Weights of a small audio frame classifier.
Training: normuon at rate 0.022, held-out accuracy 97%.
Rows from block 4 of a small audio frame classifier, named by matrix and row number. Rows with one number belong to one neuron. Each number is 128 + 32 x the weight over its row's rms, rounded and kept within 0 to 255. All counts start at 0. Numbers have three digits each.
After each neuron's rows are labels from the 100 clips, of 14976, where the neuron reaches its largest size: "lies over" is the class under the peak. Only what is clearly more common there than usual is listed. The data: babble in 24 made-up languages, each with its own sounds, syllables and stress or tones, from a formant synthesiser.
# gate: MLP gate (model.blocks.4.mlp.gate.weight, 512x192), inputs 0-95
# fc1: MLP up (model.blocks.4.mlp.fc1.weight, 512x192), inputs 0-95
# fc2: MLP down (model.blocks.4.mlp.fc2.weight, 192x512, transposed), outputs 0-95

gate.430:146106121127165190160122170101150135112088103127176106122112151125178102054166121144149109174136135108079100123151151151177104135145153129169142135135150120079044109126123092112057107146112129156104135076177113156106139162186102157130081181147181152154127135106151231111178135133194146157
fc1.430:107177183104155157139109146083176064093149171194065109090130133140088109111139121114097159098136140119153119100107121096108123098103128182127110094107117138140034109073192101117091097095131154118125193082205168109095147157146122181149139136112120135156102151165147167133130158103096130141
fc2.430:119132151164127125167187128126112130094112148085144100131192116123176097097066119165130145148132133133114137168141094154190155105148125135117147080118145120081155147118125123154148177106172144103095122130115117152134120115149172109130176166150095152135091142076137125154131168096121092079
lies over: /ɔɪ/

gate.480:089117171168153162144181084127193151157083139113113141096099140161123099106118115077116122209113174092108186158128063124161148089117146110081170148127107041128144106093165161183124159122062119144203151150129162074139057104216207122139142103111088101110118181071094098132121142170118118136
fc1.480:142119145095133092137184191105136117121158128143163158192147167158129139130109128177040116090118179119129070134112144118139115189168116125084122127087119180121173174105154145063168163131155101144179113143080111112142165133105118071122178153194065154191135144064068127100141084070142167149
fc2.480:160101119150124147110118125165170067154123171116157132068152145156085138126143150127137173176038089120091203134101067091134133079157148126148127146123089091068147072093097145118160119110111126127145124164156158132060073184120164186153055140083155106119114147122191139197122149142157119135
lies over: /ɔɪ/

gate.379:154130188052130108088131119118085108113132141127101086122161039129144144075104066122163124131148158115089146141085092150135206144121083110158142125122143141080144118181071129119137111140082215138125179128155176118106176140136137095133230104138161131120139187134091108169179092105138153152
fc1.379:079109081164151159143079125126126118101094106150168133140112190069098136140149195204072078151126078163179151133130113118120098106082134147109124120150142153165081148105095151126132112106150073126158085131121085149164107136088169140117073176096112102164185121106209167132100131136101113065
fc2.379:184156163107100106072172149086094101123124205196114133105124102121131143135159063035149197113154124108113074137086149115109161156131081137048131148109108125119141100133118130126117159139083187144097132155159181128094160130153151114167132101176151139139130163156131137071161146126200159131
lies over: silence

gate.196:126148121155111144131106140134160130121083159129129131129130074082146071162176094135129184147154102141112124179165136147073142180113136094041073121096141161140186094077083080169173142145102107096136130120055166161123153131112145148168087112079111141110168125151155110093116123135136153187
fc1.196:148138126135105145154163112171161152124061090129114113130160118081129103160127099152076217116154138158107180184159150139099131171119148068092088125092139162133154121077100108146161122175117066084121099141082134186117135154141126159113106138089148143033102152139128106135110162085141132146
fc2.196:132212149117139144096095161132177172087143143159185090172109129124191088136127110083168099110155080116163065119100126135128087159133155106126112134128158160123113152068145132093108188216122167106180131122129141142157091097082154155131073124150101106109212192157165186140103100125132142078
lies over: /t˭/

gate.95:162135171152120111169146167128152120137106102106048095176146106156110157146118135141112069095218189183117137200099136114087157164130118111118107112103079132176164097101078167115093100139130081129103106082084183164083152193105157146185073130138112165110114145161105067078154111141136151151
fc1.95:188137143128140079136135168117139136139125062144069068197126102120105129116109177146081115094189160164135125177137143131086174167170067084107108131160112156162150116137135153068085125113136105111081122096108159125123123155087163158166080117109130158088109141144160093109167078132138166208
fc2.95:145098146092059165165128134097115110104122126144211095119089172125118146115141065120094107163102095080119110136154134105170081094082143224153121074082138100130135112139176116146201096115149145149081115137120157059163156111072140144155165117142183217148196124127155196123113132135137140122
lies over: /t˭/

gate.443:093151179114157142080107122144152168157133141121099032125124128118130124111084067170139091119125159138141179118121157126084110127143141150155142112178115115180139114141125096137150165125094142106164086067153082164096174099153116093126099141146131138147149164172149119125109124096142127133
fc1.443:089123139132130148109147113118138119182176172098112142171089159123145109051059193162137110139083147187130179104163137162102109187128112129120106152163077160083059108133094159058176096162175134107130169179151087096155162121131111157048054115172132129152160108142171086119123150115194104140
fc2.443:100141132173139076123035167147160076139139083145123118106121117127153085177098084131095127150154138084131099166144139159146141130117152135148128134107126124172084140110166157108100094094107115175076070144148168142075138136103146128168219135113109132163115091101127164097118109106158158135
lies over: /z/

gate.462:100096153138100127137141092085113151151076151149186143149094148164159150176086137160094140089110115114135109151083086162120085178102126130129131107150106069029131176096174162155109129099078157166119131152113135153141144152188161080118108091191098086092105180069179148113178136163124122191
fc1.462:143072127110092168144094126176143131052173072095127174084124124057111084104139175120155094167151153202142128157118104176142130107084135125151165081095142108174130103117109113092136133109090178077107130059121164095171140081148100162147190161107139167168157148092131146178156129115110123102
fc2.462:111143094099114147128110102130109149184159167142120134143155136203183166126109078146168182138156167136171093111142167130126162159116123126120168137170141167140093168178134093110100131111172083127085174167116103164107119133110074107153105134130114123091072167090114120086141133159093138153
lies over: /ɔɪ/

gate.406:201086172167072194151099088139077099124112171144133075128122125102114103119207107153103095163116129135163103137087194133070132070174103126134151084182104104127093102128146162147145177088066106146123142173157156144092167142095159122128173118128117204069108104073128137131145101104123128101
fc1.406:142206104101162083093108109125126137155162189070111177148141102155147116082140183122132165110128126163173145094111121184206143113085105165093137136091151102127176150108099140032156172108114154122118109121105127073087130020146115134108154137126141071206173142198134132116108071138107139099
fc2.406:157064122118130170143119137088160130104099104150197091081157153097107152152095116151107149219091110132150095104134114095045133120174103079110211118123084178136080142114170132184122148122166070078130148117167130127132139191107144143112113079181110123060097185115127104135152085155147108135
lies over: /z/

gate.198:143116123190159158154115156131142126139131110166144109158124093115114147154181136140130141101102119121103192122098101098115123143149157065202111176135129204087147136188138099153135120092112099163158132170136103185119091146118156100158112139040147144118079126140117147085105154158075136143
fc1.198:125069138158138116118086191183145161102156147145130146135163136114132124083197138169098137135082095082124123125116122142176108150148119078126159178096173159100104110111102093157135088132154140146141131135191108159120114136132067110185120183095164153129157139180119101121078116152125081193
fc2.198:111134135101110127139151074099136133155071128101167129117107090161145139125084092153159184136132136103122106129157090157071134090147125112095137087174133064183165134131129161082161110163052150130140111122125123140179152055086178156091157104120108160102124117098134117172124137122128159131
lies over: /m/

gate.388:166100152080150106133194162068133071123139128104140105114131118112129145188164125099121146122114089094167150151154158115106153119144152113164090134115120085159135146190134100074179112178123153130040122066141130100143142085173165143152156126152108134115109177099084175165135119129134104164
fc1.388:172114129161103112160110129146101126123113139191146180137136132138182147073100110092155231159088129089097093174141166224148126060115134133167095128101106152132167125125089103140133128168093117134136109119118130108147109113172177144110137149082147102134107146145136118150098101145108097112
fc2.388:069213174154095186097109075098120115150151185165129138161103131103057114163146180187185096062143137126112128090132085135121133153133149186087087121126168148116085186114198145111135112139161110103154162133156118134101166118070063115167093117142143083134135152142126099073115130134136151137
lies over: /z/

gate.460:131112074131144153148152125124082103119139145107125125180175136052181146115113187168030133158105136180141108158096125139158162111150170091185090090118150100136195110066120149103165085129172108145137126140128138070126151169120112122065228094091123187154099112137105095134101109098108097158
fc1.460:102129194141122137090133131162145122134166158108135135101091159119144225100128128140130090100094107061119081135183130070154087151115073189097144166191134111129103159162101127189135105175055084085116114133101114161077110109157143130109072097108141067097197155164135131169142113145139113132
fc2.460:210171133118146098138090129067181113147064136157103083184141073137080089138101134125078123145118161148085158184114134190085116087106192118079115135030096130164172115152086131156162141103152163083152191086135075096128110165138106165184123159100118164204062127103121117125116089122089145099
lies over: /ɑ/

gate.448:169101089103142121145139128139119133135067075162132134133128129145151121103160049129164059124131120083147106156115126118144100142143110090097124116129154162199196097105103058157153111124144108114131136111123104101126119120170151128148083190185200188136099154081167170107107144117126132115
fc1.448:119178210114127103089134128135080066135068127188093153131105153150078100148096074136127212080097060058159149136135152098108095095136142132085138175107119184142153124104129138110128102125117102076142125139156126065141181141113186159153113137178156152089100135205168151185109089051105113102
fc2.448:116147140147070224120101163122176170099104149205108049161134097144176121084132080128108091143114127157104101091152142187127163104180136161137106119113125064106140096091135160133137151111178124185106099098135158106043131088127118173127134096087162088125147130110102085091138143177083109078
lies over: /ts/

gate.215:165112142152161154081168116113111144096089137105088148206086174153132170174095146108122165098097115182153189069148155135170169080144111134103143170145109098149146218086118112117159181119134074137121099035162118184157127164063130127132101097143092132128124101091147149140141090189160095175
fc1.215:101190110046104102084134134080129059140157103182152121079115131080076109099129080138146096165153136132125178132161125138130107167145165129140137124097153093118110050169125115121161150111164125101165143144076167068119075124184146081131140123124157159170148116176099130121091122133113168109
fc2.215:188075133162166110178111088186121177181155105107170119133099137127116168131098148096094121131092126108128090076117137119137145147133064158133106180150142123073151187090143119114107103133112163196101142148142107131142184156117086135091138135089074114105105127045162150133089119081178152091
lies over: /ø/

gate.362:162165142064178082177106147174151063156150146069194131159114056117155088149164111153141147142169109220147094144113195132100155113150148141155185153170101104098154113151085113189089106098138056148120092140157092178132136116130099117131149089153097104124162165172123101114099136211148174146
fc1.362:146098146219078144114130082107067176087126136193111113075131151155120156119069138086172140078117105085130165128116101105121146139103129168114081076089118153121164161138156154101165165120113181109159174140081158065147117169103165137084113163113132111106106155094191171122145104126088097071
fc2.362:116152144167186098137138110102146035167141130138101148128136155105120109112115196100127129131124130117160089202111158121132133151120114099101117204175098113101132168117103118132087112108075115076129058111145162152234157162146094100164091110142117123118115059112157166129099086188177185151
lies over: /ɔɪ/

gate.147:139169121147125104150134116153129143076119143160155117148172180137110146106155136128058117101109167092125147121095075158153081114131161170152069112108126178115138147105144140178097120120162130085118155135091136125230104102126130162112143096100132170187107117148091080097123160158106165128
fc1.147:126105133162101096119118154092122127160042143092065190126140080110117135143106127155173113123127074106098098083125137108087150212104137147146065138157111114170138097154146164154125100122154045081118140181129101135163195060144159132029135097146146112119127136057143152131145119088156147164
fc2.147:144134099107126155232146090117136110126147098144174080138124129113186070104117147134103132176160122087144171147156090133140098151093129100154137151154172143086154120063122138085137153117122177128075159085108166149145099176101127132189156139131100132103181054154075092143139123122161146114
lies over: /ø/

gate.449:103164179080102074171147156141136140130082068072150122158162182066116096088072142103114141176156092116163071169084166134143106139144157114095113144100169178152158153146088156178154088153126149095143100165100078122077173155086150135117154157100117133122114112152162192108163066166156093135
fc1.449:148121164121145146162098182166145123082119137068128134075092094079157179136071129188146115148078142132136093092129111088158160188120072169130087134160131100177125103087107123171103045147174112069138142085141109158089130140156102123144149076161134169117144161161073092137142170130136159076
fc2.449:109157133117140123155148104132093124177174111109126068164149157157061098108157120093149220131153088129108101197084148097171122103160158165111143087117065129104127120210066120144143127150089172140129066119150099117180119103142142117136118170126118140096115086123170169081094095136085114147
lies over: /ɑ/

gate.418:124147153149135139181128138110126129130079093167141159137104115117071177113188098119091126096152161133080157157095148103067062102220120148184125066089114069109154146097109119159158102127120100110111144141138183058137110119127118106179125101146161093153081149112133152118110155178147122114
fc1.418:137096162139123112096102131163102127174081115103144094077167145099177120156077080141164113142078080115100114116175147141133136155110113105082160081140123168156092108153145115113106134141060125158138137134132071159089173149141063173114134142171116152143134174155163199128113170079149067102
fc2.418:105111083128117145176204159116102148125090157175102114108125123131139143050165169154083168088158108112126186080145086056129089067179142101117084118130118113120162165132101109167134093128137129138127137105105126122155149123142163041152124105089137141096134143105111113143150153131119226132
lies over: /ts/

gate.168:158113131098096113111197153084114163086141145148130180122122120128164092182189065113101143114095148122180150126140093136142108141100112124176097169149134151165141152124118124122139082127146182173063147107098144169128122076154155096113121114147087084163121149059185135147147151150137069165
fc1.168:112139048095125153073174109119118191066119182109143156150145144172153097165114083135168150089109169130153152160146128091160107144095143093107127173075156161179111171131114107098101133120127174155049147102122095145135124146117135153177114163172117155133115134079138169157117172159130119115
fc2.168:156134110095146178169101136108092094150077091160136117110152087161132152159113105173149130164106086167139098134104159098100105114129152120104113132077118096134166100169175091117175159091105149123152130114060142105076132084157145069132198110049179160123175162205079062134073129153074163132
lies over: /z/

gate.160:146137102110170116126139109138121133183142128183126172138119121172193209126060137156161137088063122116152107160167113155107090157128095084139111137123101116081154124098089140122082115102163174047116140150110106191135088076170099128122098174197140135122113111115090131058088152130160076148
fc1.160:130171149075167156136104120086120142105114151145140115099184169155120093050118131108115172147156181155137115148111164139162146060142119151084156096101152139068069174145079153111138130128145087152145074123110153123138243165110098117134138109057131122176118095150162123183172115064116129119
fc2.160:116151165160094183107058148140089166160186129112060187129099166139125126148140121122122084142093106145145171190095081174079134115156128139133095115115101155173115103116089103101119149141119161090117115097116116119076118178177138159074114122139115091085120100086109115124073147220149112146
lies over: /m/

gate.76:143111138118102169091145170114119120189125177128178137131112134144109131120137101205151121093122096105150098158098104136143153188159119174123114150131090134207127196179159092090120146119148137052119137102099191087124110156101120072150074129150086102097119121118132067144170132163118106170
fc1.76:161114130096128088126162134176162119169131153115187121097101133179111171119120120222100167133106079088171142142123096169130163129162076186105120145130117118176123190191126077072111113160136152065153147133112152102145093122140138096154116087160071072083141063150131064136171113142131149140
fc2.76:147115144189151138221097199076121124103094073104097151101129127165101104125179152082189108124135142143100116098120143080094114171146062104124097129125120152161113155093130174130146132148145037163153156138155065092130148105101136148094155129069155109138118124112089171124136113084144134158
lies over: silence

gate.116:144121105128076164103130146136165100034054147114207065155124181112120157147091096161135121120127115195119121143142111173105123169128139100098086075109140113135128090123124093110158109126093117090084103152133179159099157174145114164125085141153127104130144122132162149085144125066083121184
fc1.116:142179145125093098142137105177107137120045117135118110129200140093083094097125092125109094104131136235054074220102140133146135161160128095090065162143123131182150083087168137137088136124160132138151103122083154150112144169129095152108125128136145108108167155160148195181150153087155103147
fc2.116:164180178127155137097125158121176136163086157155131118160085072158223127132172127121110104139122076066151121124128102139137130107110148202167123088120122037170119090146077113099113120132111162127142050136151139096100142088101195086119161179112117179124141131120132102063139095181068150108
lies over: /ç/; /tʃ/

gate.306:146036117155053095084126170074094162124143118104080148095158146107093187162074145161149168173107198122145123119163145099195145129196075134146123178127133156107123134150129167095158125178119141090155158111105136165174106097155140157126205161130172088137070071140112142121124122123170123104
fc1.306:170128157076140113153109144136143165133070050066150173161106107142154115110125132110130063118117128116103155126107129098075141085116111189124157094112190117178126111078078079129063154111109140199142120138170148098099113104083111134148088124143086120210139134134142089128150155151184088164
fc2.306:123107115108098129083116157101117157123162166103118140134162137076129059145084079108092218164166180169110090158132152121164111099110136048119153137127143163113175166120115135137166099129176127088138101127118185103158130156153152156106148176140141101065127180146134099157134108065114107105
lies over: silence

gate.390:120154165166102062092137108136164138147108086170164103143149097096127073169130080156098196108108078098151143035189131188134159123122103137114128103157141097119132109163102121156164106208087136132113144179080074075084084137144135109078155142154088130090149078132140162156135132141113132117
fc1.390:140137094108132173122129107091118156159099158110089089107134149154063106081113159100166056148117129184110116176103127104114080119139146095124164169115125126155147130081131104101127115104190135093133115123163128155184127076153112175143128129147158106118071195210125121146115113130091169134
fc2.390:128094161079066129148118140162134106071123153135116132143097132129137141128081143124098116142140123101160122157136109149163159207067140071128150090127139110135113153103045165096072130176092171094145124120135151149093159164149179049090139121148101176136129106137083145097133105128145124099
lies over: /ɔɪ/; /ɔ/

gate.56:184139182113174091138129184038140142127124074151145113097098116161144177133086172071150167101145173136149136129143141146129132104140137126100139046127174118130136103114159084130135078084105108099166145155141165074109154056098106200096119164117126121091094118053151097148162132174111160101
fc1.56:137129131144149152159196158131115137110143156124140086075173084131118161108133191118154142100102085091144158121166096194137172099143116140063146203249122110133150121116156091165122105133110144086165161101125100125106128135157159149099114119070210093096154094077161120147110147066139061105
fc2.56:157138057139131156093080105108126185161125178129134171146125099061059161092093184131162133137145138124104180106086144110099088087104145084147097134116156127139149182102073065120173136161158141119132187100168156136139128086175080166105089185150035132172112197100090126133111146161085190094
lies over: /t˭/; /t/

gate.47:159135151164181119089121155193134120131124145141154155150201087142110108140175103118067101071145090150160109101103135105117094197120130114144112062172112144115097054121134136131193143108124158147148100153088065133159146137140163113139112102178106155080118187082144126129103130136139107166
fc1.47:114098106128129107142061067078155076144115141147099124114143170124094125073166146118111132155121127061134186079118078170156132111088233164140096141080129127146169148129124131126115118144124104134124151113130195134124152145157116072122113178102129087156109116184064112150056145178125136063
fc2.47:144188104133108163129155159174086101099136142113121105102116122140134143107107141115084115132145104110221156162194148118083121169129092153147185168132151076112050134115108187129157042142115094121119171161116092154167116174122094158093200171147146135163142123114170123141121118120128122144
lies over: /z/

gate.345:157158154138117170213181148094160109103113130149169125134112151118111167114142071116091109127174138145081092169172144182105141133150155146137081106188148083112180061090132141130124085127116130123136085078160135132122136096116149163143089131084136072158107145174052133090092203121145192151
fc1.345:142091148105079180164156138134147071153134085133141082139113153149124134136103091135110083067137148118116131113092190143104159113133175109129161092152145134205110138133120140103165133083134159101135114130083121115116130183066121083168180134172135171113108146223074140134092189132113125161
fc2.345:140117109133143112134178133116136238152111189124151148134097144130095127117181111096098135198161130154153156175153096078143164116120054091153116085094112092080164097093129112139058129138147111172121110083121138114099163106128155188111059144119169151150143103054104135141106142122090133040
lies over: /ts/

gate.172:157111141162068088136143132035179116085094176142136139154132120160052125162084064110148097116104128190096185119143161152114184134111171114165132115103220117086108177147082141089150122151129137086148161135105192104152136150177093140120136141123154154101139079093124095156203111089191087128
fc1.172:151137131169091111138181132049152136111117153106101130135081112152071123147060054144164092103072121146131188156144171139114185120113181137179131133123215107072132204155096144072133134114143137105195139156084158073145137118159101159123127133120103118132128104085144079140184154105166108151
fc2.172:123130202096124114177096141104125153117185130142111145142103130137066110109127147160121112110137112132154094155143141122133135153109106158141126034100121071156127098069171149096116174114091163198110126170133136073061103130107162127116154144110147177135117154164083149079073124144110132125
lies over: /t˭/

gate.89:070131162156119126113127129113193055152176164101134122122097117168129128116106102144138131136093064153168118157109153080167184105132134127130152137187185114064162093056047107153105188132106147163164136108089100098115167180161129102129168055138118136158109144151117095158120157118154114175
fc1.89:119153085141149097106080148108127130132152128138154141148156127116101135076081161105147135169122089142086124112150108113104178178122148094096157122150155152144190187161096115120113150065132087151117132098173123165104187108097139134081138047116164076098136202124075110080170143089124087114
fc2.89:133096114101162153136131130146142179159105166173161125153132121097109059151105143094107107084094141150157129154106121173119100081135106115114129122091089130187131089123122176158133082132134144117224109184106139086148068061113169132081079116158109126125147123151172064158125132164095145160
lies over: /ç/

gate.382:131161160143163125124135101160079079172165129106088187080144148129110125129135095103105135172133130085144181083139169137119078145117121162155113149137180149134165080119135150111150113138183083108153144201055106139131079112098138057100184109160157134139118139159162185167070066126145118112
fc1.382:091106153096102122098167124182099088141156121152069181129090149162142131076155138126138120146123153086129149106158149145098122143107142179158124206121197119144154091129170142107130089129175122107094151160063124117163098146129107093093192093144124122160134164152125195182085078127108084134
fc2.382:159092141126119073138146096152169117127122127125078146123167154168129136086123113116127135145115164113115153131103175235080041151107106059149143146136132142106115123125169150122131102120124063143098142112179069103182101031120157164160137094107104130158099102082164169152122134104123106104
lies over: silence

gate.489:142101156175124177106074126154123144127080090128112137133129099066129114081148126107148134094106057078093139217170154166149079124118158142106090127162154090138111102101197087131136130096160118112109158128125182121088144136165148114119164136175216113115119152137087093168125099096121108062
fc1.489:106119121140157173084105106138163154123150076185099134151081161127129128096109152115139146179153138124106098087213108135169114217143114124077125236159161124098142154145150070114160111098140100080084103122074135121129129143118086102091138118123158151138132154132087085073119092111125119135
fc2.489:109103112108068135169120203105131164106096138117129097143170100119128136163130101128156157092083105128154132170069173156139049137108083101190089094148109124236066125102176137095175143087127076128153098155148060132146183169127107135128119131106122159143113125145136155135124110155142215108
lies over: silence

gate.120:100181146093142208117164116133149089147117118149151072100125125139157148117199100119105183133157120140151162112083106089197163107099115136080109148181138088181172137183134148130173044087138144125154084143081073182152134084097114106144092144149111139107176152116115146118131155081098174106
fc1.120:105168122105078165142147117129112090165125159099118086138149112145143152095182089138111137141142162109148163092047098126184146117136147147079104152220126128221136142170138183126183071115140142109149109142086054174162121078095111094141083139147103132101166170129147128098136131086076142094
fc2.120:120098104104144131184149186120158148112113160127158161169115102166127155103117078092094122126093093112144097142196183095120161127119099082152119092179173094104171160127058089158115139158120190162114076126156128091094170113130130151109103124138138178148082123094093136104110134120137150133
lies over: /ts/; /z/

gate.19:197084129121174169179142132164149065148183169075151090064148128108147126105135145139144053123162132159067134125163163105154125168119102171126105127196104100061106133103119142129110129120159116135126129072124139106106156147103142170098080098182177147089075148124160143114090171089159112174
fc1.19:177087098177133126129134101085102066135162183113124083132147117141144129132085134164152141110173134107095145154111110101133158144086110168158065123101136067113119183080179116152114189162129121050144120078180153110153200127133163188111121113149149155103106107110165112142103155150108154186
fc2.19:098109170061138179105122193112125130150088108109106177137114187078126152118103134110090082163116092124141123146131163119094104106150128129116129098083119155139125075192102130085184085085155127147105095177067120172156118139039193060191157163119087161132113132120151113111127148097144167157
lies over: /z/

gate.190:187097184078113127174151201145155149127098133178139135122132109141104161108183080080109093155198109108148079153106138131155128178162099115140064114109136130198129113111117088143156036176146133075104137105154124152176165131127135127161111159104146150151075120166143143119081091163144161097
fc1.190:112122098164128098089084110146112188140090134102127140144142108126146118141090213175181134099090117115159142098151117163194082123074141133122151140143129177142108147135175173115090187111096165116124144109157147123114096113206187135094201050124131085147153089064165125193163132123128073137
fc2.190:109112098144081117105130087144138134106205157167121095104170147132124127146071113066154092111062090087113104103085123138067156102133139124111144177173074142145062191159125158143132142140174076067117191155144107142153096140156092108131149116142137097137110102128138171173131142123096113165
lies over: /z/; /ts/

gate.300:146070133131110190109091113115122106159140128156065160134114144089118178110153114138123099148118097167125134109088068108125117065110114076073108184154139122137171130074174119137088161062102152102106112154128087156165149157174163107105146166189153113155097116118128138116087125152133097122
fc1.300:092123098165066083089108176091091104160088179161126165095181124115148131131110121115097165151113141128060147144088174139135131135171088172180129071099128180147096118167126165107172128066123076146152147137107122133137201102089146162120134145101139212111196083130122089163168137126123132132
fc2.300:151084092097175177217138145123166124149147114128139061180164146087142087097124136104147108120171092136149098097111136141134124141136132138090139117123143155178094107108116089100118102115083124131125115176128150147104103055131112197078086119093159112115204136119109149115122105127130164092
lies over: /ø/

gate.263:174148189101102176118090165125109101100143107166183151119118173106113118214087114143078117166169141149119143142155093150145112120139175182147122116105098164084134120129164112130128102099128097155136123084146104115123114121073113111142157113105059164068122078123082121095118183172178118150
fc1.263:100129115151139124149093141147100158130132101061073087187143125136157135075156129086136123149115099115192157116087138169181088126052092089111145128131169101148133130127121154125122139142091169140131103120107167087142185123128163185132097150139130154198141151138097144189151128084167097107
fc2.263:203157089069107205102108110136141127129153143088103137102137132130150116121087171127218166139160118140120129126144137154124164117124113139155155131093164138156085138125101020079103102117113109136134089121149154177093100099122154101142140111117111166130130072123176125117131139108090195156
lies over: /ɔɪ/

gate.267:150140107089125133181157099191135149144139150169112130136120153150078125105182150095143126186136123035149092118110139083075131102147140157163107100120135092147150092081184104086168128166047111137099185086147091200099097145191084123111158084089106165135104148117150102154125123152136150115
fc1.267:116056093185077190127058178070153154106164108133162162143138107116190159165100135175116138117151096157116130133123177187139108105147084071122079153151132181163119186081093117138132171144166116088126134154101160054094127149099118134118068096168133171161105135138174113085138177093127159154
fc2.267:161129095156153127105106116086132128104129163107181109164111125123119090139160135077137112076104143105126134177103104126195129129156135144170091136086129097137186146134129076161084083103159171145199146134215165118121095077115186205194125105091178096157162099106054158142144183067117119124
lies over: silence

gate.280:130102115151066110091104077085125126131109138157076160098150106137112139152108162115158126113081154108167125156149106154130156086162102113142162154160102161119161116204157143153118118135086165126158125135229105118146147119187124109152144128077120117135132116100097172118085084169090118124
fc1.280:165163142158114106140162107120157131139040115159056079140143090130095104188129128055167209092157143129108154175139153152140141129132145114113081117114096164128145116110095146137087152117090191119160116093177124139143095170131124153172120164113146128081106080089118118123107108170133103143
fc2.280:078111158152130142126083137149085106106180145120196097139081136148156162176123123231156133139116093091147129051127139133129054169120134122153126138149150116127104117191175095125166134088124109208116161166088102088149162069190156116113149071100140126122147125102091140144172147095094157076
lies over: silence

gate.117:145107154176130164139183100113106144125165121168120124156085131128117118094157062128081081176130104101108137087166094116077179177148146096112084125098093095134133100090157112107182134085112116186121120162105156143169168181139147103112163141173088030167148063124212115144112143163091179159
fc1.117:167116069161179128158153129166133072118094106108160087153120141116171204145163140145078086165087072146137138157118082166094097183101113147164137159141125167082110161119117177131136161128163119123116096144110143155093142093133108151129129098122091107050145129081178129095138122114172127169
fc2.117:120111136147109107093154101170124131129172143109134114163077146115137139178118154127166114046182207082114114078142135082138121085104214153157153130111161109141123088141103063144106104115129170107131145153144162138195148192120144144176147143117106175097106102135098123126049173185146099088
lies over: /ts/; /s/

gate.416:133144148139133190100128172141090108041097149121091082078097124131112099117174124074165075140127130215136151074104144213149173109169129146140134122171098141123086152159149128138123118198118140135119109083186154142133119188105129116114140116094132098138076125134169107139101176120089177114
fc1.416:203139105141121099118110128105078135099107093120110182062110139181078183174143136180127093126114076110146114139094105135096175132089128124120152166175172134126191121102139079176153093158113149184096095118142148092081138108122091098109111093110111139098113166186089108101105108085066202098
fc2.416:060131124134086119052097134132125112110136192140123114104090131121080103108150190089141088112100158093143132173134145146119110117154093129174143127042108138095085146157124118139148133129100129104098165155115119117086126127167197116151112165112195081122091124126200164158150106144159113133
lies over: /ç/

gate.144:163118127120075140127122178125153126134107120170175107230191140122105199160099080081108081121182146103117176139073156144141122082151124121121140155160168141173151057126065068125123083139135143138138087120070100170181090149137122048158179158116120185173115119120111133146122109131130112093
fc1.144:152091129128082121099173107099131228069132181103136109173178117154143169150084068111132152093143139135075139170121177085121114058138093128131088129135152111165199109132110138132174064141156115174154062103151119136132164067103084115127107163141134139160126150124159112157126167091154146104
fc2.144:158107110099178121178143100112105154158067090126205147106069116109121135155154159161101112124128136110126137090094136127113134138157141147139085049139126063102159171065116099118125183124176149154126175145132195111083112112143175181135093130085119108148132153149078132148106124129176131163
lies over: /ts/; /s/